config = dict(
    model='segmentation model',
    norm='groupnorm',
    blocks_per_level=2,
    init='kaiming_normal',
    eps=1e-08,
    merge_dims=True,
    adamw_lr_other_params=0.00071,
    sam_rho=0.1,
    epochs=23.6,
    final_lr_fraction=0.05,
    adamw_weight_decay_other_params=0,
)
Rows from block 5, named by matrix and row number. Rows with one number belong to one channel. Each number is 500 + 25 x the weight over the matrix's rms, rounded and kept within 0 to 999. All counts start at 0. Numbers have three digits each.
# convs1: 3x3 conv (model.mid.1.convs.1.weight, 64x64x3x3), inputs 8-15, a 3x3 kernel for each
# convs2: expand pointwise conv (model.mid.1.convs.2.weight, 128x64x1x1, transposed), outputs 64-127
convs1.6:499507517497486499503471430507511508492547518517485505493485525503528525476460495493471485481499493478527547493514516488543516504555528461476467513559549513544541520500480519497484534482473483519490509516474466486502
convs1.7:469479508512518498508535497499516475488480515506463507485515508509517502479466479479524472489540510499471496523483441483489543497484501524466528506473497514521489501509512534525537522482520491515421477507482521516488
convs1.8:510507544512541485510504493485472518484512474498510505479475524466544519538528544510557496519511490488492495510537495487535527489452478484496447463506514523518511506507485534504453502517475480483485536544517503574518
convs1.9:465502498464509522472457498497482493497478479507522502491484514506440450504472468488508483515523522498472481508498494496465523520500499485489479517548412518480505483484532492517513493520522499507498509512504482453485
convs1.10:518464483509509520510487496520487478504495468475511494506473513532493501481500478535520429496525476480490490471522520540467475509487461521509496500474485512458478513469501504489572491462492515502478480537479499471483
convs1.11:495497548482505477516506488504506496527548508486515503524504508493484497515495540499475504499499505505474509508465485514502511469504504497525532500546457501450484505489502489515487490525508513459480522542539478467513
convs1.12:511514525502420450507485532495508501486518472509484528503492477482475494493486517525539517501486528500479491503479492513533493461455496480503490495507491527532529515507499501567547500566505541529501506475494488498501
convs1.13:468518506526506488498480517486449504498484460475472491476493554516495515474514498484503494528485516525496547527443481507508506477513506487495511551488486500470520492515498492507509513489505495507447491434506513508512
convs1.14:515493494483496481491502479515511504508473481515504508483506464487487418535524491470516448509495529482505496493478495484464528508487429518488443468516477474467499550525501548508499520493499529498540526521483504497483
convs1.15:475481501534525528493535525508515514499439495502500497493531491525467549497457475524473530513521451495527510486518501468520554523437481519498472453547503457467524482527485479533529479491507494520541484490479513484491
convs1.16:494533487478492471485487513460519492457541483503440470497455481490499494505525449507509514496499489526471507493495477485519459478449463472486508480520509461501488521482476490529485474486504504537499497509467499502505
convs1.17:505532478513522516479466501506529516513513519524530511483523496511463530500471495538502511501526512488533523506497471521555496501444506516498489472539513514525537498529484521514517479489465481510485488517507489544510
convs1.18:478495441473540517506505481509533496503499456496458529505474509509482506488524424484495559515483545527486543479526459491487528500483521492513516479504549501489525487497469550470498512493491453553456492480465486498516
convs1.19:525553513548559545529548470474461516475521518478544505515510503529494483504533478481532506487470500463447501499477468514481505484515506477469494507437480536478537469510522452472473531518499517512500491502467487514497
convs1.20:489497476499504483516487492494484499518518489487502523474508473510488491524516505508533524507424512497474508476500478488510515481477479491498488461482493491510486497484479470529456534522507517512543495558488528512539
convs1.21:465524491497517514503510466521520488495510441490541503496515497487521515504526546431480508498473443492467491510492474488474459493551515508489485496518500456442481475510531501510547501514475480480508475501437545505514
convs1.22:510521504501495487511500520508510483490480476510514523521519483488464494530506519515503511511489482529503505481472468485470518493537523551573514496529498488497534497489520515456526495458481522507486477508462488488496
convs1.23:496493509484488532462460474534528465523489533494503537513493520464472504538505486528448484526500504511473486498485490512476499504488490518517522509482516516498461504486511512536516496523491493533518491553486507506501
convs1.24:483499480495502481480500541515520463496514508503513555483525475489480514510487487503491489517490461511536489509474475517527497519505473496506503514584527519511506499459486496477545505518525489488502500511534511520533
convs1.25:476510497497515509483492502484526508507509492505490503498523479503458470528492474537494501501515495489520474511510477521488468484427492509536508481527501506512487519488487491501471470510551501520555503503509498507483
convs1.26:525533528473475556495485478474478509508504543471545508490518510480511465523560501500472494492528470476519522515485510515516586512539482508466529470478503495442536496510534528556498487494505506504545547497497460459502
convs1.27:510521527499461510532507513522514496519451520488487519479460477521513527479464506446461507496506507500492523496507479540482541546472508501484478535480451521540489517501510520537461445501528503505480496509466495482500
convs1.28:493507462455500491487480514482501504493487460538510490511537484534517474520497520476488540497479472466531504515535515498486561499532527487498475514543524488501516485498503438538480484495498532482463542483463477460519
convs1.29:482527512504511539471487507501480515491516524460493499505502514509541519515483558481496509501494505502484491499499473481496504502435473536487495512504491492475449487544500499493500528490502500502503476517537467532501
convs1.30:493486492496480493481488496499469506500479497508539508464511504506534473505517541505507479494511518494479515498501472462513480492529454509502480472479490525483491465508530496504470489523493512495508504528497445490517
convs1.31:480475472478479500486465477518521471471493491507519507497484490511493447509525477523517501509531527491461474507435499502518508516486519526524493525495496471483463489512518443499514487498515493473475459444490501498493
convs1.32:482509485486473479476504484489511500493505475509561507515500475506471460500518480521497482484486493489447542504539494515521549494508522517473486480496501492485543530508496534556479515496479472523522490476518480508515
convs1.33:493510539514498450538508510508474535498497471487467504491508484538501527508501460484491520528492546528509522501513525478558496478428483496436431470502515470502506494527499525585516473470467501507565456530552502493483
convs1.34:481517455497522479461453464512529518511581516482544511505479494509531509501558515497497490507501460509473478484495487509526442471518471515480494506512502499461440485495547507471508475522510503486514493486488479534526
convs1.35:497561530502484472477488485501485521489496504490504459526485518524479459511506479504491514528431530495444489522545536484571462499503476479518495537485461544476477514489512474542495497583507490515510476496447512531482
convs1.36:453453478489487488493518459529475501503495506495464480495475469546491500521449499546505469481518515493493484522509492475541486511488507509588528523545513488507482487442475499486526530474499501446499516517511515487491
convs1.37:479477493466495469502491472513530522501504513515509469491460505496526455508504474435556496524515535491495498503473507518468461504546544496487491465509474459462491495549496469482510471475469526524460473455504507469494
convs1.38:500517497479518502497479474494484503507490506489517476477481448488498475514501492499519504499467572484486510520502509549483523491479521524495468495459431505534497495483518475525539527541513523493502519452511491523514
convs1.39:479497485556534507482468504493486516484532572519526493484502511485487495499459511495536474500531485480550542517501499497476451490506557503529512470503553498506503510479480513497472464452466519453485464539515491497521
convs1.40:518496484517532486453513514536493517531523477496515482504534486476507510512481538486513510511491504508507524488511502520451516520513513494472509491501515483495534486486510497498460461526471499520518503526521446501498
convs1.41:459462483499495475496501521498541529533501472500528475472533509485449493493544501553520484471416496514512577498429502513507481507491487503514530524539486492441462474486506482490503509515489538491492532508533494506482
convs1.42:535513534480546470483537508514532504478548520492519493487482475514498530516491546533479475482438501508546514493506527471532512473461476500508460538493484489533507488478480530533466513503491483526471488515482471454482
convs1.43:463510497483497473475452487516522505492554531494506502486493450475505460493470528510524471502484510527519517508508452506526474530515526512476515493451495433554494503520491469518497526508464463538508533475518510510497
convs1.44:496495510497530472545499499482533531495524473505512498519508488475488464516503462472511546524514460513500499520537467511445465473516518505487500510523497484520529524491530513485543475488487476491482494457450461493500
convs1.45:500486500478467491505504519496513471498527489483505504516489492516485472499499513533512544515467487525532488514472484505463500519486500493432477494507522513491471504509500460490511497480514509560505468451476541510505
convs1.46:498514511497466450495514443506502502538506497490468541473517536486538490487452511535495526514545524505524485481534554494566484516481518519509473538488470467513497542492515509574496478509499496442485522496493487494518
convs1.47:503486492466498470451472483529501512565516499488497491495490461493481514516462479506564542512535498493515469506534498471497490487498495502497497536560498522505477514532504506532461483515476480497506518541525482456472
convs1.48:489513509514449470485487514500533508487509484519476496477494526514476526548463478491502491530499443488555493523524461506568506505481500477500485492481477502484486513528509521555505498529472514486526511515506516508469
convs1.49:486506488481528461485534497505504478483482462519489445511504491501498489474516469483485499518511517494551501492490549509493506537469490502482486475444427492482462508473519481538580474476492480515534488524505508488469
convs2.6:519478458526516517515501495477484535492479553505525516530529491507437509489500499495504516506515523478511505524510486439490528471496501446476503478531488521514508533521446508492519491548540421
convs2.7:502512491489538510525471485491486488482515535553462483499491441531510527493489526499520537502479476458533479472485515492512510538527484471472493525483509480511501444473511517481476486495520492
convs2.8:512498487469512510520518464526524492471491541489484498506479498501494524451501493523498550528525499487490514534471496546502506545500483500528497483447509520536515488528410489523514556506492516
convs2.9:459505538476485520519463524531513476525545552488516529514468554460455544476472579543456474505504559511464466546546513481493498503522575497438528509468498522543472416526481487508496505509500507
convs2.10:521503489511497470514484517506475550500521496474519538522483523473512534471472507483532521471528455482520490507512445504471493461463517505501514496468532488471570510493466502528531532541487520
convs2.11:488485498487531474456499469478508466544484502493564445487511517479507502500502490504496512519472483511511469502508513470503499510509505501522509465498496549544467522499509505495483504509532475
convs2.12:549542500425495491521496490460549545473512521462467530490527502474476508485510507525542489545497496460510471508513448494544498500484498538535509477521479517467499497539492512495502481517505496
convs2.13:467459460503469438485505489485467442490504554516515507504517510492504482486571530475434485487508496503510518541500500511494494518503490551487518499486520469473479482507516528481504502456453487
convs2.14:521534516491441514525539491477509474464495457523505512480533479513556499487457492512502484497512503479506506503520562538521548492504529484500514491553465503436474476480512508502531481469498490
convs2.15:520500495482518487479476510509495559475507501539490521464453505496493520510525535513546497517529543524510491487528487521468513468501477506498486539479527489493471485476501517516526533468525509
convs2.16:504516486474482492556510478541488477497483526509464533500517493492483506459497499503515465526534517475515496527465510482483491483455519485532506490531544489484540480497535473496512543544521507
convs2.17:467494470534524520466457485470517490480457485511483481528477504493478461517475481511512502475505533511528475505493525465539494488553511525504521506537469452538495490475530505541483507539492484
convs2.18:513513494489460510457523501526524505470484524480527484476482523484485491467505493467451505477507504477524497463512506514496504483486495498498498486494496533483515513501535487543533517514515482
convs2.19:489498528470484477505503486496483505496491497504481497468489486522494497498487539507485486475510551497467527488539483471472514526538466526514496503530505459535525486487482516482541507485488514
convs2.20:486492514506529494500558482461524517473503519503524525505502505508514493528526511532436489524479446454495503502526532483530499519497511516522504513470524449416491509500502500457492551521504491
convs2.21:499512531505512465510523543497504509534477528506495475492545518574495546532529504489530529492456513488483540507487518562500502506529499495493540470507511540499506496501471468502438507466504489
convs2.22:469527494517489432520508471505511487497509491520510521489501530523506506467473520525496474543488514484519495510529465477469529524493520530507483504500469540482486556499465523461498505517524539
convs2.23:511504505531463496510506518471470451507492462454504511487522476506498523506547510495527513478469471482511544495512512451516505528516522506498459483454492532493506465491499484485519563476459478
convs2.24:495468474497524493533477480525472499503506506539499539510519454522524493517523474469508507517511504535520518528543503522472553509497488509508476475499466510568466517495483490515491476526480516
convs2.25:534527494485496533513508507536493492532500483514537505487514504469488505499477480473491481526511493502515477489513503458499508477468478495464465501499480469454481462521500504490511488503464494
convs2.26:456520545518503535501556510517477501498477529509520481519482463496491506498518512464476512512467504535451521493465530480517496465526526492484530452467497503466515493538538539546487533560494492
convs2.27:526526536504486497516498484482520503514526468490506501494493520530548475539517500523477471492519470522529485502477510526475447489479513482572516492575498508473452514462448511489515498491537503
convs2.28:484514504543492498494466509522518480512504490522526498493475464468484499494491491518564503482557486514486534519469481546506481502545493502494563529546557489522492502471479479488489492464503477
convs2.29:508499487518533517512481521525526524522510486495474489512516509492494475516497510499495511530503504540490504557468529500523522527481543473514512494460499471507510474466476451513476430497507564
convs2.30:485472468484538502459480482484515493512460512501515485503477488481499491533452522512515527503518459477510485472454530516499484502515463528501505487480512470496520468497537548536497466504516491
convs2.31:526517508481531512517519509486506494535528505525492482492514553499479491479487509499466489489526485504526502500554520484516533524464491507445447509476481510515489549506512540517504520449498540
convs2.32:494497498499495481554489498492491508493512519503540539491500497498440523494525521491501467439540473461486496467497507539511445515485501517511534503482499524478471485498513512529508499467463499
convs2.33:500537512517540481512489523486486507526490512517486518507482491499489520530524506489549503487491494554513476474511517501524474494509476504474513512496511475488548550509544513494491505493513474
convs2.34:491504486463532567472508532535483514533489500498472509473497491521538514483472499495481488487479486526503497489495468522513495519510486533450523476533483525548489445487475507504487484508489459
convs2.35:507481480485493487495482529524511471480516502488447497493530503498483517457514511491502476495499511511489507465472495498523520536508498530549505512518504519521515503485519516486500556512505470
convs2.36:503499548504510419501513494502506505503510477501479481499489458506536512509518474512476514521500495522506454517452491534498532487510517455483486497494497513554511480474485496518515534543498528
convs2.37:501521509494505502490501526444539523555553509518523503503501496466500471515488490532475506472491452508518539488535506516419475508514530503481510520537506522495510491483540493474483503505469488
convs2.38:500475488495498489506487482506482516506498474533511510459529506520498482472530473566479482487484545524486460501455479470549476477513458479524525497535517433526519506502484528483515494502446498
convs2.39:476483510468473499526479478501488475520569460502529506510513471521499503486526531482491495505476518505507474497477458531514509511509489467476473516464492530476519526456515507505527516514509507
convs2.40:474495474470515481497487511454467538496508503484482511468530520498446488527532497524524498495520478512457538501486474542513492538461501512523506460480481517532460510501489471490502520486496429
convs2.41:503540491504482524459480505493459483511527470488543470523516478513485487489500491520481489482505527535524486520554514498492494482491522485514537518496493481504466530491468490466494498479470478
convs2.42:507535477467443512502476488484547479509475506504503487546466521514493521490518487504493555516524495489482476527522507476502475466511502501448513465487480502481535503518478452502501520474551525
convs2.43:514507514492524511512509510482494508539526471463488481479479466549486467494501421464526481508491494492454495514522486511505489486513501479519481494473529524507464522531515501489470492516516517
convs2.44:519495483499530489537424488481497480512549517494486425547509525495510487488529534474513498518512467513493523483493485492508458482541432496470502489531453501466479524510452490506521498499463515
convs2.45:506491496503467540470574529495480501478505481472512483488525505492508458493510524490517471526447553512533495506532517530533544519493526515508510486499490485515503483495513494487506504517535509
convs2.46:532549450510550497498519509526473480463480517506529517530476522473515509502515478493499496494542464492545509534462526524509447490492531509555499473472524523478530511501511479449495446525514482
convs2.47:489484526493510505472548480540541513515541489522508506471528496449493475483457537507511525477516503493471471516480542443490494502505471486430533525533488459542507501503494532475511500479472585
convs2.48:475478494475509501541529488527500503504509484465524436518512484535521505515517494462497483533497441525545513500519489497450442472525470530462537492518488494476521478475514482510492543506497512
convs2.49:492543446509520463462467512464560457492485467520456481506452512485505498518464483571505512494501484505496488497480502483474550484484459525512515486489476469504482505463488506479516468501495497